Weights of a small sound classifier: activation relu, trained on simulated sounds of rotating machines with and without faults.
Rows from block 2, named by matrix and row number. Each number is 128 + 24 x the weight over its row's rms, rounded and kept within 0 to 255. All counts start at 0. Numbers have three digits each.
# conv: width-5 conv, stride 2 (model.blocks.2.conv.weight, 288x240x5), inputs 88-98, a 5 kernel for each
conv.31:132107208165100130118137109119139146139145133129141135090164149133099137130121115162105140135127128174120152179141171169085078134112085142160096129114138106103135096
conv.32:163143137131106130143114138087137138146123083172174137086096133100134115177173071106098132140120084133120135128145167114147144103104120146125140122132157146129106105
conv.33:106152117116097196150098146176093132126133147127160108129129103124147158148133141093109146100101158113119131129147129158124153120167153123150120124107116117125148180
conv.34:124173147140131142186126148165144139109143104129109094152137126090140108162120125117122148109118144080165103091117108119071079104119179093104072099110172160130149117
conv.35:186146162131138132118105140095121116128138092111126108118148108101104145118164133097135148119098115114118127116099131104131139144118145104101118116149109109136161161
conv.36:147115121121116172127114110089129143122121166126152126142093093133179130094129125100112121152095159132120161108124122146130081147121157124136131115118104080132149127
conv.37:152094135086154098131138175192119105158147136141126096154140154128118131104140120132142120129101136109110116132113135145124100131149123100121129167144141120128143134
conv.38:089115093142146127129166124149146158123146131127111112152124110159135127116137130116151110115074158091152139150138146137106065106212130127106156090143099122126152102
conv.39:123132118106076170151170129133144102115145142102112155137194120122105126140148131152141107123106120153152127093128133129140132167111138140138153100112114082110124162
conv.40:101101116129107107132106137147175156144081137098097135130109154101127132151107104140134141134100110174114126124132143124120086153109136093181111174167114115162107110
conv.41:139124143141118153154109109094118127172113077167118121080139126122146163124129127165115127147123119108147082128147089121099129162137142128162096138149091143111130118
conv.42:110144142162128134113132116110128133135152128109082121125127110155137105162150102113130130130124090129129169145140098124131152150132128125135102127132102131148164163
conv.43:150157118133139114094127094194150137128184216106141126178116135157197135110158111094155149112092163180149139131131140131113113158142093142071078130141154147146092103
conv.44:109124120115166109094139155159130164166159118153123184140138154128105120151087152128126122110140133122160120146076094121151140177092086163129133152100143122116085158
conv.45:151117102152122148107138084106137112149132120155160158124161130137130127129086138105137142136122140166116167108145128147155106123143172115116131137103121136124167120
conv.46:121155122137126135104117132126152139114114132122108094181159127181120123181155158152093132164203163138126128101114108125124142149109116168097123131131131121126147108
conv.47:093152128164127087119148114162143095134126112137123114124126169104121145161125126110149178087127115090120115148133110109108126136126128150114105136117115145121161109
conv.48:128097075132122143101131098145080138141106086117129117074108132162173147125139157163136127126135131126150136123093132092112133130120104096136131108118142139125171134
conv.49:108155120150119135108155150096105065123144088134135145130140157137108112136147162130117142151092148165104131155160138136126146081185110121108109178170105155111119106
conv.50:090106094119142129142089156181135142094094133096142097131123100081135092110088199124127095161126143126136161126145151135126163150124110168124135125095154136124156158
conv.51:169117127119102166089104119148153126115138127157131097142121138069070131170133144099111120173090151140121126118095108097163113125142121139137131110091165145121127141
conv.52:110124118098163146120160110164081129149097142083114110137127096088209108146135143103135150123114138150107119124167129110114135161108126136133123119121112112112100162
conv.53:084109103121131098141164122151089163144135108119173111135129162146130147171088149092147109134095103122137137104127115140104102105147129137176128103195097183097157112
conv.54:127089109091144116138141128077093106093121093128116119155164090111079130132150131104118145104137150118141134136135130142162153136118137108127112141126113120083160125
conv.55:155113134161125106112133092114166132065110141116141106102147069179143118107075142178120103185122126144125127173135090110169127145127113123116114136129161115127124118
conv.56:103138111138100136161167151117130130167105106094157130127151138145108095196125143136138156139092145125109110095114128127126133143099130107120123125141123130140142134
conv.57:117119133133156122142156073138115129102115117167171158106107141109120167184110150167108124155135113150148120135121115102163162147075105170107168106081135171157095113
conv.58:143158104117181122120142136106169143112120094113096130107129151137137128125133125077152159080149112067138120124150108165107125102129093143143126098111186122112142138
conv.59:093122154143149098114175123113132080147100122113117134139134118129116166135135133151156089136120122139150136130130130149171154123153137129154116154094124152134095155
conv.60:111137124087088138141098137135156153142143163153117136157122153097103112127108113132117137084108109083147114124122112118099093103160134144099108118130076139135169139
conv.61:131116134102112117106155109093111126122124087133084148132136139132125107126162133114136074099130131195181085094110115132134109106138165180131150159099161083130108119
conv.62:091106113130173130149138162146123157117141108095140106124124095136105116130123103145114161161091162142130126128137136140172080177092150155112142142163148114136109122
conv.63:147105122128128117116126141081095119112134097079117162143141102109105117120116169108129140143092126083132123123120116127076106105096141137121136130130125126121095109
conv.64:078140135133145125155132110117128093136167103157109124153177150110159090089174084129103120153101146091130153117143109131128101098151123138115126129143124127143143122
conv.65:127158105124152114137120115115128117142108084130144070157140098172157112142096139096124126115152150115118124104093088110136089086112147123111147125129131098137176104
conv.66:106114137110135093131124136163169132097108086155080165116157123102141114135146155157098160131136152149132106132148111153117147106134125131136112149135124094128118125
conv.67:142149143136082135090122124148197126144090157130098135143112156070183093158161113153111097148097123096131161147119136138190128103139120144107115154144111113097104131
conv.68:126111137123133142172103162104145143186099158145124117099129146145132145110132086118106137186162190073097130172108154154143122142095148138113133128100126134122129113
conv.69:157154086077112140114156135104108130174108138151142217149104124131131102165103111107133131127119113120125121139133123152125104154128112077130174132127118115100116162
conv.70:118144095127166123131128114121125171145160144191130115122142131166094145138117097131141135138120118100125117122086130119062106134114108125165100130104122123119116131
conv.71:108109109137141144103106127072123121157112115128103146096129194120111126086164139123158117106137113118134122144100143171136127085139128138085146129127112111134168159
conv.72:127154156138123127117104139125105141119146107091144150174135127164148095133155158136089117135128135125129119118122121130129117128151141166122130117111106133135129116
conv.73:107125141117142154097134122114093164165108153112134103109130113155121155110136132129152103115139150122175152157142155151142166134126117121145123115124167136105088111
conv.74:128128110131108119097095130125095129152159111130110077145146099064133146130142094132099150136175123145108094122121099146116153090136102118098106131112101118143178169
conv.75:111131124134128156143123147131128152115109135100110117117150133153130148132099108115123131144136129139140090141127112137112139140130144116114158095131124134127125203
conv.76:089122131113125136133102174134160125145169125125109098077082135113115106120142125147098130113072100148142105106094118131103138160127114179119122161156123114138130123
conv.77:098130167131142136115134137155129119125147124097134116144133167107137120105108195079118159071130145167112121163159109170117114144174158120115180085123099160142087128
conv.78:099111127125104154172128115107151102132088111133139134147161174118124152143122139146138118123149133159139104139106157138085117128140104100081153148166168158121137078
conv.79:081105103095106091120105161141147123128132100151128132121108108177125082139182145124140121102129139097144102077131107104155102134167153087098123174143129163173139112
conv.80:159158111085115176161165111149107120137136154103120097107104121121175173115104130122108110121121113092124122112156131154134183125141128128124156144134111110133134137
conv.81:070094139179187123095173109166130111099127162159123138139159135140137105109122117109121106133140161225141167142108120131177128130135120138123128160141129119122105114
conv.82:124109110142150146137142124103155161116132159117121132132124142191136134095151157148129136165133160171164110145137113160115120073167116136103134081116112132197177108
conv.83:073130103142106155153087195136158132120123087121140181104127131131124132139096098094130132142092143095155127097158123112079104132152105109081135132114124106130145136
conv.84:176189068155136125197172109112159128127153154116122081122138142169111086109149122119102111151126104143168119070115134118096174136183138111128140082111134129151126111
conv.85:132154138120135103140144145158164137116164140129104136161139116127104101126143115125161167091142138171092138119154121149093126064123143110134088116112146170157129139
conv.86:114144114136127121113143099109148125127092097123144143147189148098099093160121156122129128139151132099156161124080108124114157120150127131068100130110117119096110116
conv.87:143155123112179148141120105144092138101110133097108169156093156097175132149129113083183139135194093132114118130106088132103095149144103096120159115108137121137091134
conv.88:130150137105121126113153103074133145103098138120133102144119145141133172137113133136164106068169184118088168116101106137130141132137154129162100136116163150112129132
conv.89:113141138109118145128108125157100143155107121143101140166146097154120123122059128155155084121129152113196137128140128152144153167155137124118083120178131104102139133
conv.90:145145121137149066135152115164133149127100123109137075144177115114102135123147110143102119137145140102116114106120113160168154136142128100121087189094165128138135101
conv.91:147123134167159113131131116106114124114170147126135130144161116129124119095108144119110113152164160123128123115136124131124111160166115072144132102137139148144114096
conv.92:157150124112145144131183119103054147131148134154133153151180129092104119106102113113107104148107130174116123108176132083168078123103134136159097166127090138147116166
conv.93:113156144127070119124108168123110118128171147140103100179163166123100157135119109150113090122123156100133141112124111092133136087109158119120105107142128136108119105
conv.94:106141131172150133145134174118134130130140087121164115135126124124149131122122158081128109120095123126142130105112120090136104097077124142122141155151176141117115102
conv.95:156145102194128142114165166153094140136109130138143116076122095122101121135114125097124107123113151153107163141138137145174140115111114151106105140110101156138132112
conv.96:122126126152137142122157112133107153102135130141129156156100131112136120124123179133087121147104114079138114129168146160099116204172085106124114123152094096125120160
conv.97:108135170103105123179147145157136163125073150116128141172116071122124112117165146135107135141137142109131110121104082133118086132155082158151093109125180134107108121
conv.98:094131188148138109108136103092131168128129142124110117160154132078110134125132088116129115127122093134103108123126109132126125117142113116142105107111151099144155148
conv.99:103142152187133135158181154124118133138112142140133171090110121128092115151137181162132160147117159183113125131120141110100130141112084153087129115111127135089132137
conv.100:089115141116083135122104143102149134158081153118134152113113152117116096153101110139148115126107143139162130146174130130160156125148096092144171112161179130091116193
conv.101:132129145129157110108139145163151127123110153120154104111128143113155159145107139112138164118178116137115151107102118137141167117132100153121173150106149128135132163
conv.102:120112099101136125121106172093141144121100134114146089105115126117094117153141164140133125134115113108134135116108112077086129178132122111087150156126134087138122093
conv.103:112086146135141082142132153180138136147157164145151135134155127137119154134144141133154170150159113127126151138135136130117124139132110130133066147162132089105183102
conv.104:103112141141159113097182169101117145095142160197129140172168114175153145144125150127101114152131135133175152129128108119115093092122133139135160116136087134103130146
conv.105:103093143144126073145137144151146140112143167173115118160133148138119124143129092127147125126122145109111182148152119136102114102121127090131105158133136136163166130
conv.106:138087127120127142124119150110122141146113129160137111116115125099172137122107116120134110117147116130126107117134107145111169118144127120061133113139110126138107132
conv.107:134127146148129144109092133125099145130121133136117144147115165116144127140147107150122128152107081135138147147106127157120087128121130150166109135116119105124136166
conv.108:101126147145124110163118084041147132123126090162153116133099137118143126107142159098129115117111124140154117107124123110131114151161111128172160150127140150115102087
conv.109:107152137149137164150154123173143129109136128124117118111156139116142110123121131096163122128110132101119171119136146147104153140146141173083142111089111101160137119
conv.110:126120094137157165149115128080132128120092085128127137146105124105185121151134156169102155163070127183158156093116106114060094125077141153166145116093125140110106140
conv.111:146127126107100113095098163147091134146126141119127122144131136132153145113118148133129137123095074123123114157139130122120120131136156072104126132118085148147115136
conv.112:132122071103145102129124099164136149115148127095109113134130156187060119155128097111154166158133160119132112103120135147135166139133147121157112127118162109114112126
conv.113:102138131163146145146121149185099161190155163135110172132097130084123078130138136177162154145146106075112127099145109121106123111147142129119150068101123120119143141
conv.114:129150164150160184150104143099121094111093123127142110087128143083134115138137104097110127073118120115119150120153130108105132110078093165095133123146160144191132163
conv.115:095133096114169136133115105110187111130115120176153110154144126096130155141160153097124116117110156124156124114127137132063128137121133115125174119115169153157080126
conv.116:116124086136163187139169162118131113096121130116120093095152113126114181168136166048146128118179143129128148129108086170096134137116164118101092142098099133135111115
conv.117:110134108107050149108124157163122107145105143125116151112100198120196089110127134129121114108067139126113115124141105080105125083122101123135154153125108096139191156
conv.118:112133110123096134130156092144103114187132109106102136113129162128107116168149145117159114081127111123166123142138125114087135074142139127113124075142131121133091071
conv.119:123128141132103119123131115124109078161113137095131120119098166132106128136091140101107113155133120122064106120141135132173124116111150188118127101125097125137130153
conv.120:128132127128129148095159113164132128089148161148119087133141123085137129135164127149111110120172148156097106212117122119120083107151106144096114060100102097113107126
conv.121:141128103065127119116094118143130111112162120142172075116107114088091172114124125129115100127120155151119125105148159133138091068087134129143151133136125095157143122
conv.122:130127134112131126143123167138140121098124129125172144110128187144151115139145111165097142139141071107102146126151145128111142105116112122137141105109122137119154132
conv.123:175095112112089153145136134155123104145093119130112143124122138149113168137086132117146115161170150177180114128138088133179110130117150126208109143126171136110112104
conv.124:152094134143134107113078156152109116138133135152146098143074139099105182127163113139140144107141144170139164118157137144137124144148117138133115146096163123134110105
conv.125:137139149137133151137131128139159130093171126179116095117127119143129107135165104098197131133088104103081134102069088125154116087153146125124094099114136171113131126
conv.126:145109152121156106122113153133155143121073144108131086139163141138094172156087094112121100087160165139106088110105130141111086084081112096118129157113119095138108135
conv.127:139116150126114128157140156144132164113122135155102121135136078179136106114102113118143166118153100127113137155147126164155119108149147167091108115093127096108161178
conv.128:140145138161103116137119141162149105110129083138128107138116102119158134142164129189127105121079125134143133122142144126187071129157125125163124116117167116108132154
conv.129:086112142123125068169118115111108120107125137148124101138146147181120176165146147122098114101128181086133119135085172123093109169113145106137177133125128117130147133
conv.130:092152100157129120139147131111119157120150097146121099112112107138125196124096146106151162107130095159101149146124124157128100185120156123135166119114129121118119170
conv.131:139192105110120131151113119128124103159148159167113152125157154110124143115113132124132124085081121110111129077143133179128156123131169111152128136165105065087105097
conv.132:156074162127126080139145144145150130157147083142137108123100134074105144154112098121109143108067142135124119083144119091156141168123164122120114120155159135168113120
conv.133:125120104120133133122139113131104137096101117156127138108139154193137159135112111145091125137170156184077134105157124177148122112142134114110116111143143108169104108
conv.134:181109135126119110159110141085137162112082166126148112147120029150186144162148161112160133115178150133128139150157103129149029146178127091133131130105176111135118128
conv.135:144169127128120172183122132163100118079130111117110143132146133157156120134094124109156129090141076145147127113089107163079131129133100118119111170123090103126122152
conv.136:121096083136173154132120149125121125148126115138133087108112137126181134177097113140124151142101170150110117096162141101110151141143103115156124102164157140143110138
conv.137:129117164062125124117138123113121140097147169127080094104089091107182134095112128138137112131116165117127155190120153133096127120172118128129121136134146130137161163
conv.138:161148141117144103115145130068143156150078102152140135130092175123116127113138120134135134123143116114168138131116123173140150168097084125119156102176140136136100142
conv.139:138165131158165128159127112139108170106146116121115085119153129168135125140125178106148142144084199112119124158150091118102157143100134109073114135113141131191090158
conv.140:104080133143122177112113136167124129107100136119130156122117145090104164138116122128167131123117125150103125131130116108122112135115121132123155149189157079115180158
conv.141:085166102134133119195114134114169125118118128120133115154134157158174166148116142084114120113163139141155133136113152124102125136107165143173146141132140133142172133
conv.142:120151129182122112078120168166158121136093151083128120138127161174105096154185138134120066150131142109137125130159178143090166137149113132166064153150099130128121112
conv.143:141100118147126153143149144180106104130100130111120121125106135130134164136138151137137152108148155133091109116131110133166111149097123113171130140149155115083097141
conv.144:104120119092150151138143118127108096132149085162117152145075123122120112141131109155128104220156153169137082120132130089156177102099108136149120134100136119139099118
conv.145:165143120130155117136093113142114127124144160156109147110068148136153100102129153127130126140106147113139141174115126115119133120110129129134111108101134115142120115
conv.146:112140137118116135140122143104155152126121127076140103129130125136143125145135136111094141123139102111139129128142152185182097076125136169164112102160160125087095099
conv.147:145111073115157161108092141072104146142114111154085099113174124122151135126102155134110171141138181126137138160130118100154128145114121144151112120122121127138080137
conv.148:101093133120155093119154133129107171101162150108104125127102158130134103155109150156121113150096098165113162126119133091132127174119084117078142104118092119139118101
conv.149:140133119137092131112129151097152122118176093172139143145144098179198150146141118160116120095139157176132108119118113160112106149168127140085133133151106174131066123
conv.150:147142120120136156121107139110137072128167148120101123107149112109138122116155151106120109112108111125071152152135126170149143140152105137150125148104161132137168184
conv.151:166150148121115120126110120114151090105098098116111114128128096116119125178156162155157155111104113162099101122101131118123091161134155117109150131115117134064110108
conv.152:145128176134110141098100103096136130077111137145133136109129183109133167107116177112149110086105103166117110106114151143131159166096105082134152128096110125155084098
conv.153:149136171144199117113144129162146146146118126117097135098148128080088085136163122100163114123130105094132147137138167140108150109101126103145144125099130116161171105
conv.154:130142116105122100127131115185134150135136139120153117118130140156144123120140082138136128130092112134108121118106126100114147079136126129190142151097120147134163168
conv.155:108114126093150115117119134143156121122121118107118111114159120154112110126127182149082141158127138123128111112123138113129167165124126129130129158164153126143098109
conv.156:148119115132113173155099155106145125140140105149128070147143154119120141173150143123107145147113157139144160134110169149115132130130135113108115123109109135185147139
conv.157:122102130072150121144120139167110122128109146124156132120128126161112140114100110170107077098096134138129150172124145163124133165116130123165160094156141130144109086
conv.158:125111103097124146165134116139128138133156131158163124132134155111124168070139100165104171131104160107109117119134113102124119125138095133099126146124112077147143116
conv.159:141181137108122116161159096178191196126150148130143130139134122136108139135130144133114105130097163117181141119098108101138151131122127113122127139161156118173127075
conv.160:110094149127140120105114133140170156133120152191152091152138143120124111139134112136100120130161090114151118142067130104119107176108108143133140085145144155133173165
conv.161:136121115128123115185116125131121147155122125149134171123096126109151165121125210182226118104164120075120135087119134127155125115150118119154147146120115106136107138
conv.162:132120112145140119114158155110149137162155112128111117118131166088104121127130163141116143121140117099096138101117160143109141098128145132128117109152121075158172137
conv.163:152091114119107073120157126123092109165129148151161144141143132158157092105125125172153133116118113150146150131111104106128101127135125110195133148125160125086175126
conv.164:127141143089143126141097103142071091133128151110133134129126124133058177127159125141139132158118096131149134132129094115098134134134123102116125109189128143137122158
conv.165:113141135155136140167134094126112143152172143112115125149141114090130124123120113126138168112100119114103115126111128157134056144146141169156146171132095144137143127
conv.166:155163124128107128132118124133110142147100102134162146122104103089069142108103168099177089133111103118112144123098104085148101128092099146111142171148097145142106140
conv.167:186093142110119089149134137127164140139141133092100178093151118109135089127106152185141191166132152141122091105099114119103164161142146132110128139146102150160170108
conv.168:081141116132111131120153145124150105127134121106164138107101170098102124157097095142104137120160122075175154110118087113138125140130159089164137145142127133140138103
conv.169:133127126108147113121134105109110138144096127121097142165124122113193174231146100116136174122162114157140140130129140139134160163100121149112150146101129114095124112
conv.170:138112136157129121141169100172147141152148133152107132135156108104159189137085103169171134150155108138134135145131118130147095114099108095089139099098131094117133124
conv.171:136080145138153121137119118111100167122089172141140123141184130099114116136101141156132115136122119157096137152151123145146118154118115146097133161147132167116164142
conv.172:104103098140128113129130117144081121136111151119139120101143117106160079157186116138117144113138093173117110138133122136093152095145091143146085162122122148137107120
conv.173:141123090091153146085137137132132103155125123135111117139134166132117109175149076147094119152086107134123081105152109166144134132127123121145125156103126111110114159
conv.174:119099089106099133148100087143119151107124144140064113150121164165105170134100128110096152130131174128135093082143146105133126131151135109112112121116169124103145085
conv.175:124117151157109135106142138116113127118091145121121124138134142136146131143088143126122104153135141111094111182148148099139132144108126131133118126050120182121152086
conv.176:126148094140076147152126074084135100146149121112129141129168141121163178105138096136201123128127119115147141086123135142182083128165145138139131075120158115099095135
conv.177:129104140099134151125145112161137146153192150130127146152116155133125117084172126114149113148127098135135116133108106141129155174104151143171139126142134134129125095
conv.178:107103172116114106136113129182094149162082167133136146173066145122111079150144123120143137119130140103135139089103135137105123141139114137126133149113141159138153081
conv.179:117113129140153137138152128126113144095113113163113170149135113163145117147141160111162128110098111117136135127090106121119118132149106098103183131119123127097136133
conv.180:112163142140127122074076101106154140094122114143120123143143142149138141142076128137094139147124080113130138143134143112100117126097164162110128090101083150136146115
conv.181:156149123090112106187079111140117153133119098054139116110132088124125156167145142153135147134118133138135105111152131152120115124111141127114138135140111143150136078
conv.182:148145160127149097088122134135155115147128149117143104157140136129107120112124126114098169115134137118116156115137125131099136129174165125177134181162100112128099100
conv.183:119095117100155137138146118123076141155139134106112101172172161130124126113183133106159107173109105145182105074162134108101139135100140105117126117118076129174104117
conv.184:144109155112143113162136150142062150157104101120144119151126125120120147137160088112127112148160163166120120101102119111153119110146120123114115144119112113111092160
conv.185:142120147116116125096150115119143119087147117149127137154162106147099155118146156093168141178162154072163141142148167194152140140096139156133134149126105120157148130
conv.186:113118095113158117133146124134143151128116115115149170088110128147154130101194161148134127155104114130139133121126144165101121133122133127141173099130146160123110143
conv.187:152108126134152129190130112163141155127121147135140126127150101110119143097125127129117114114109150123123123160122166101131135064131134117123145136173114131113151112
conv.188:153135090085083129160128163113108134130106120143093121130117139117115113146148081115125137124137104128111107122154127134152129155134139100157131112094109126122144172
conv.189:174094101140122167112137138144113132172130129089127174141164085153143115120117140152127120151112099117137148077105105135101139120091123138128129103135129123122098117
conv.190:119106125125138109119125122137150130156098144104072132173153142132108120097108131120110165138131134137146122147171128105132135135148110089131104174204162100179149136
conv.191:109147077121090124139170086127113070150152142117119129137125147116138119137140108146137155135129088125113131091154133135128107131094080112192154190150177160108142126
conv.192:118103158144135117158149156156093116136099170139162142094104138162141157105102113128141120120131107154075141132117166115092151112140102108141183113117149119124163141
conv.193:145100163146154116108108187111129131154117125111119128117087135128122194146148114108117118107105135102135112124127105129131139104136106114156132116123132163156122101
conv.194:159137171157115107106109143155127113145127141124071118107123132113149117093121177163113135124072110128129152132142171117085114151159152129151122075141052127157118123
conv.195:112143158111114112090104103133107152123124145145111102095107094147117094149129109109126096118126130151125154130174117119130166112095128145149131142140119110128141120
conv.196:123135100120127149093143154171142105137145083118134134139140127103131194129160143083118109147168122103150119143152134105128153108111143113127118082100134118158153154
conv.197:144143101137121121147147141153162162100108128105109083094111154140132109110147093137156125080118141103157134124110100125104163116156138093116151110098144152138143132
conv.198:114117083149164143167132141127094144121163132122126103172111109154094099081168160140117076101157113124125126129116137120097154158054103109131121177081147133158130139
conv.199:119099132163112125122096132096123166147105151131078134110135143134107134129147165143125140105153117156143149126148168154125144097115108129084126102117148147151150134
conv.200:147127149108128111132132159131168153155122104139126150113108136055114149135153099141104150114124140131099131126108122104163109109128141131118137115120165156128152100
conv.201:063150128146093118117163127110106116169174140160109161147139118096136143123118150174104126132113105109129148135135134109139128143094145146069162116090141129090110147
conv.202:131125108100086101142127131123107132152110125153138140144084096154134155109114153108134157111107137118138114088093123121115149116136114081122117090152107159137156186
conv.203:146149093127149104134159115098140123142186126163167180185145108147164129094114119104138120119114154099095143120161135136107096120132104119094159111123095119149162122
conv.204:116135118102139171093136101122112160108121121106137117101130182131157090109144119141183130142116100110139110166125089152058136127095133110127171130138116126083114097
conv.205:162086052140099126113131118126091134153104189143140123119099097098110111122117128143170116113128132150114139135156142134128099064146102126102099113119171168123127131
conv.206:104157114133197125108110148111121111133120115093072114123109132127198094108123130153119148151090118118146129143137100088156142138137196149102115125082084097121134137
conv.207:134084147116115138121126110109123090143176179131120148152182135084129147133128122123159157167161133171123114114141118106100121143124148115169168112100102115124188253
conv.208:124129112121105112122154080155111146177127103189135101133110143102174105159142103145100163140142142153093150097106116157150141086147132153132173153095148127125116133
conv.209:119120105128154094117170141196129120097104149144113138116126148131110146129146083125166145111134127105115143116133140113152116137095112155121130127061140154117084077
conv.210:153127152118144144151121108081146186114127111137132102117143124067141134208151105087108120144137133100137133105138124104125130155131130099108144108128145130153120158
conv.211:104147129123127116114164110117110157160121120168131150123118130084147129100135143157144155132136154156134134130103152100139120093102137124105151168127123132102133159
conv.212:117140142172146137160118153135148132106094162126121216105068112103148114195136145139121145114147125099075130123130117147082098134186149100097128098152097128096152144
conv.213:184126123096181117158107121123129136171106158097118132160134114125154099125111128143128171143145130075125120146152121132114123144135134165094092142123149152135137098
conv.214:103167117123128152131103118129180148184135170141140111094112170123116111112111131108099104101123130079083096132145144138127107123090147102110096132093109155136162142
conv.215:126166127199107135159167128118109103149138133148140155098132091153131081134109132187135123149129114121139110101123171136146126121108137080100163108173155111113089117
conv.216:092155104145177151125104159182124131082136149122152120103149138118143161147104149122153165120143113120143164148132119100151087160122138130148095115107094109162162126
conv.217:104122138127148166162155120140098135166160098123153138081127132116135072168152135140095165140140124158120126137132093117132112110127122139113168102134121121147118136
conv.218:130124149106107161106135126129108124148134138104107122102097122117086119144127130098160121080144120134111159134163136164137138127115138158112149108094124128137126169
conv.219:123126130158175114118181120142153134110128173122111155120127095115116116120106149158115088176117152124077126096101097129134150093115119071140134068142161134138149092
conv.220:120110136161140086102092158069124128106144140112130117132143139089153166137138116138123090121124084148134145132115170174139156122134129139111139134132105164134119114
conv.221:152104115181176107163137138131141141113140104103069124120084084124144107144141157138114154115154155070125110081063131146128110077134109079160144126135139125091159109
conv.222:164138149147113154162131145128171130151127114141141101111133119074147156085147134124134095171131116101153116135125108154141110098165127135064127105134114149140147155
conv.223:137180229135089124111043100092135153093069192131121101098144067108061197114140161122117154099119132135102142134145109153128152127137087127158132108136169150127116116
conv.224:118167108132176164111104134126157144145126120152157105121153172129132149119135119114138129135132151142155128110142150122094139142111152149129129171146158124158155101
conv.225:164164132147155176128106126108170099097139121136104130091108166136115110166149098132136137118173060132171094095081107154135154154121143115079174108129079092109151160
conv.226:150115167133073111108098103118121149154147140110145087118165105138134217153148132097125109099135156135106133107123157123172089127129153129113126142085156110115140165
conv.227:156153128118139136108149146099146124149112127138107110147151112110168127141167126146116123113106120149159142155117148156114138094125112074119116141156170105147137122
conv.228:094120134107123123133114098167099182136168138108149139134109133112101148134117128108097153110130107160134113117079144147158138120100110124116108148141176138135124106
conv.229:117146127141126120124186107078128134137127142122127151148118159107132132095110082176147127114157130105117123127124140123138135153100128122121134125116127136156125141
conv.230:138133103108118146136131163151153097092126135122135129130114101127156177172109116139141156130142143087158100165146142101155145098107174167142134167140118064114161131
conv.231:154134128110165074131095084137126140096128127138157157136178154086094153188151155139146152125127118100117107140108135119130143135142153151129115163144125141146120086
conv.232:125153132161101111138095168119114095102131113127095108111145135138108121135151172148100117126086077118101123127141158151138129193130105147095110109135112094092105120
conv.233:140149133138143130137113128098097113115115089111134112135153123121107129107112115071154103130116176141150110136108105111092150116079127112114147114104128101110129134
conv.234:143145089120158156147128176127115149153190122112087157148124113100145111185120129121115077117098173124156106127187170145108148146141098150102095147154178121141132112
conv.235:127113118090137091113119173144152160089134139124145124162157136160135124117105141139080117131118118157124146125122172158156118139168118182147132133115151127145094143
conv.236:147144152131176120081105115100111143137090102165134125160158146095117156085103126119105112138103190137097105136117122151119111141151097145122136147112186138149102113
conv.237:120102129136140117125110117139140148154152156134134127111125179160127117096164093131123165101113105078122145159165137178085131114136144088181099119123129150130137122
conv.238:126139137100108117155136059128134105131128153134119123144142113151093140132129122076164088134108094073122148153132128143116122115132123128159097145104118101117161147
conv.239:115131137157173120107169124172113097073156110103139155114104159180134126110141152128161124133112134146137082113134127099139129087089150115101125119119103132108136131
conv.240:120138090132136141118118135152119137117105154138131164116121123108120127163116145118109109127141103144138102107126126117151086143070150111141103125142113120094131134
conv.241:159119129148142130172118122118096127131128139122122121122137122127113123121133130062192106129090094137163127131133139101160109121127143109141113059130151132130135127
conv.242:138141137139150116148116097153144117144115102123108124064120151131131134160125129131118098133114110108126116150074107157147137129122152139126190127157121116123108156
conv.243:130140137149116102121150128175110086131101088121127133129146162129136156158152182162094176124152161177126127140156126126143189173124101158143126090159189091148143134
conv.244:179151151181126138133138056107132137152107118121104138167116114100149078136116123153133117115146094103163158127138115123112117128109159142139166134160125116107147163
conv.245:107151130152153123123152103098174167107128141126141108103154129132156143146167121179096131136100110111121129117128128119137146123149125139153136080121077136073109129
conv.246:124131091131154145150173108143147102143129098114124146115155161126079157179118142125132103115084167133110178131140149150119155121129163126106153110130180108169170158
conv.247:146114113164120151126139113164102083102092103162113155126163189167130140136131105100089151162184150155142108126126135144167126174144129121146094115124159135123126131
conv.248:100112154110136139117105132151157109117151100091114113141092123176126118111117144124137116136075122117119142091093110103140163156156156148104133123145084130135123106
conv.249:090131139113153091168133106135137176130146127142124108124115145149134122086102125152175131148124136085151123179134135148092157124171110099137142160128134114136122115
conv.250:143152103140150116156068142120138147140112145133154183115125163122075131121108093134074168139134149159136136165117161109123095139106099153097108113091121131095130128
conv.251:112107141130138116127134079104150108115152121141094161107046145150158108120140108140130121175090130143124122122144135141170121115162136119156126121099122141118125179
conv.252:153111154135073159103092160147130143132115108109123117142109096108139155161141122116112101116142140175130125107133145153170129075168179125173110115091146170127118145